A small image classifier, trained from scratch: 6.71M parameters, muon at rate 0.022.
Rows from block 6, named by matrix and row number. Each number is 500 + 50 x the weight over its row's rms, rounded and kept within 0 to 999. All counts start at 0. Numbers have three digits each. After the name is the row's rms in percent of the matrix's.
# conv: 3x3 conv (model.blocks.6.conv.weight, 160x80x3x3), inputs 20-39, a 3x3 kernel for each
conv.50 100:596583559475529453458441543552539505592583465513427469431484471548490467535505490452501444478548537490479545545534482458526501419475475548514507486568455431472379452474507540533481516557569508585558391395450434441502521424464526422513466516484522628554416490478500580478515477444425455474481463586573493577469498421475498502410479515380482554527578511497480517548571481446464575483490434505593578463465426486428431462487499512513495454419595586557597490563512463507535481515491443547536448481482504514424527463489498528513557640461489489474
conv.51 097:448473484415436520569488462508516458480503463565592556503495508491537451538527492550532507533584607573534502469442493460500521536518537503536581496529422505522573479574516532545640553537521488504491571471476573509469523526540484465482524507500569454553448398516444442518450446439524560549528505591582555423510494552452436470476498550499500525507469519471473443539582557462473423392571623480514598500495575505475494603562500543521451524588459412509485582580440516515595513545581512549599517481472454498590466446531505541501493514469452557479
conv.52 097:509454419435449503427398530534486474565491485487454485469398520456420401464494516498519473502436404566559504567482569446504518476463487446523600538457569480436468455513555463469527503510537591457417470459472445410464535534408543598441459576506579398494591531419520581479489481499520463444577425471491460470483363470538480464442544499396490589527480497462495388430423469492509505483408490508556563459550563510551462393520494425486570527548533475545488419446519537434532509483532497516571545530521507470415464449529500430478465489474520472495
conv.53 097:481504470464419397490444448538629545572519486448464487491437419523558504472464514503574575523572515463475493419461485570628605598557515455500514484493499463510452411468459433461517484484487498503502463521508427529514421405433438540547584634539585495479523545548538528560477565454526548544499537551503475511565626605539584609542476462555526545490500512497572536539515517500523516506517408490520546402415460479537536522500528448475512511514535526567460573508497533530459534563462518497508505497465448446434480517456473475538476499474414455493
conv.54 100:464465559504400469413433425490489487471478567469483488514448431520538473468411518532490452491588536531426481421505543476478508523544426435595475490453534441562520476478520501541530487522525441456493545359419372443441452457548516439470510511452523525520502580598508452540519502450400421492489566456425399494344516547439501516503455511486391464599641476526551520492470571415525507501453580493412434466425502468446475542424408507612568516477538449539525375466429550519504494425456448536499508417435500419504482403479546487549429502564561538507
conv.55 099:610567488549495485474488441493412435413475502420484505465541475583468479422421616492511492563476487489498549522484552452490547574426479495484422520521543446523482543497463448447514487509540528507470538529473429462575467519488466566537465590527376510459542517537518471517523511534429410516548414513476512417429500531429500540524537442506544491441487495473496461470511455558563513483519476599569566481477430456474479523594545484558489474471394502473479447483541498514489565498433514538491556495441568543522424506397529485419518607490544568544
conv.56 098:553558449474500543494519499512601504536479441554555476458469625512512419625557467453530502480478464511550505539601503480480486504512519455460496420505443557548515449544482511507460542450423429482528456472445492456479500458448547511452498613493501387448499487583436606573603560492511504440483483449458470378494544473565586489480459567464457533520572553555553462500528483481415372469526518498574486438573530499557520493486513489449435537555549465537626423467492516525564503593553495489446496389406578470524470479399571532460493476483568548495
conv.57 101:611641451570562488544517454465418529515540537474537554504557525451422460559461506515562492468514470493571590509463455494517510461496436481371480509452440483511511473452480438415429491498462448519439474358535526492485509521435472467517569522515452547603560494545540455418437472386475436458467426514450476438491438463553484416468492479476474508524435452544507517501400443487509415454508546540486540458553610525534430468508426492488509493631527522551429491487564529544467507491448554485492494426451528595522471472414489612554430423400482473518
conv.58 103:544617520537522469416517453519400496517460531437515489368626420452511444471509497502483474501424485450534543404444458501443394472477525453486504570547441488530500490456575542506503490489510479539452518430442524488395560560463510488490501469424527493580519538581493441490513486530515426347510541565446529479505499533491520462578525586494535439473534476558497507476486449544485402499425463396585456552603501479530605465507514453525461549449427584523474610443393524524550457507503449461480502501477541611623487557504484492583545456458515529508
conv.59 101:514577376536516471520568496536455503497442492489462443509584522480539488538450445495497498432488452407504460476458452415569611509539516507502547453485556597521509496543434564555517427461456540493538532569453429517430484440445455466568510473515570557607585506505406479451590508444490492478472522473546512508609471460497506581482523510427466501467535521568459347522487416546566529450509502508618626403507471497494462421523567492510568433435427513469508407451510523442415527502452572536499460433448425488489491590473537594414466534484576510470
conv.60 099:389470491537581509557486522584561553559456551540485458439556461529424448579483495468536461459490503483402375470457559483515623532520581472611553524415444475455461470498491565531486521562522451414417514393484611497520463486521540464489453491593490354515501476535536390498532468434495620524514587525539478468462394535523511467512512524516476508447453482527418477596545563479512404527480458549535422469471460461436497495474476433416490510486503527553460497421454443512473449600499456460471512458468598590609545565605525519504532517497535566516
conv.61 101:396478590412458596517438492517466484480485483483476440534614466496491580529568650595546518511495443464523509463514435491550530576441519593548477459500462576506485486540603499520537451427431590578515606506547410437552418510522403473473487629539428517481383563472373487489577502486504460482581502556436487471510450542433614484487426474602511478546559586456536517511605577559527547388493643443485524464480421467443426460464468523546490490407579439514504384512543539555537509489544488396474500497464477506519626515456492460545521541467525485537
conv.62 100:513542587593573531566449462529447458537490650508545566582526443535546475493482593500482454478500495491435491501550524484410579452440537524449484462474534519446433429481496482554501440532560512494521550445449472546468479447531486536646496521517503521387482485394538434464422546570451589550405415505548501504451567456502459519485469449485510461448467454477499497537632510499548502474542470535584496581513513537552471542514520445499482621505399331487503538544448558522513485470521420453483415492538511656484510674525514472518431497543489463556
conv.63 100:487491519508492551515566558552521486422504478409478537443517552482447573531413465497477428511459506568498604488494470507513527489476539469499512490533468463443484459456549551499466437502521550545511505511565520537480507553536440599523430575467499487489512559528489483558484400462627445465560506531499515521450566506467452465492516532515481481468452505478509593552533477382462446502468480383482466576625530490451508471457478514511517408497431517471583500477510492524586552477523480475503432486540575498442430517478435619579495480492577541605
conv.64 101:468463554497455466417455495522501439496410443488492505422488469528538522594519483566547453463445457505497523540494455548539397492438484512463471447501492443508546621572543555561442519524485467578533472519476566455484633458528534526545515438480467514550599505529470523526473447441563530501491523536499499650553539526426454518483511508521479480523434521487540540596452515507480535468391439475447623563506450554509484453420402481433470521452485568537466481475456449510489535497440507503491475571659587522557644598593447506499512481496461604549
conv.65 101:473507472471446479420493518491481453526505481491568452626601401612597503547439381447500561490494413488537477528568513458473515513480457451547514483431605473469483541478441595522524501442507527517444431478548480473460520485506488486532528537511568478591501447545466367454476505435612546475524543526471521531531474499439521527435538510498556525533519524528568412446519470469478541475522533465509558503513486508513471471503459563518487431368530529519438565542515571457506509439466467525529522529578560572609447576507484531512509566520471571435
conv.66 097:470496507537582590589482536478506473382543571528530498555486495546451563550523470525533601504524565529566453538517466459616541454504549502625545488471505503448487516574454526532446515514442386582581472482552551445458551579455512538545466488470475443366529540557451453543470469477414528495522453430535463446625414540541574481444551511506411429578437443543475476523546427528471474446498533471467490566518569456497519491469453527510427531530464562539372485603505394481494391538451476505471539492475421476558483408425587539586508519473480465526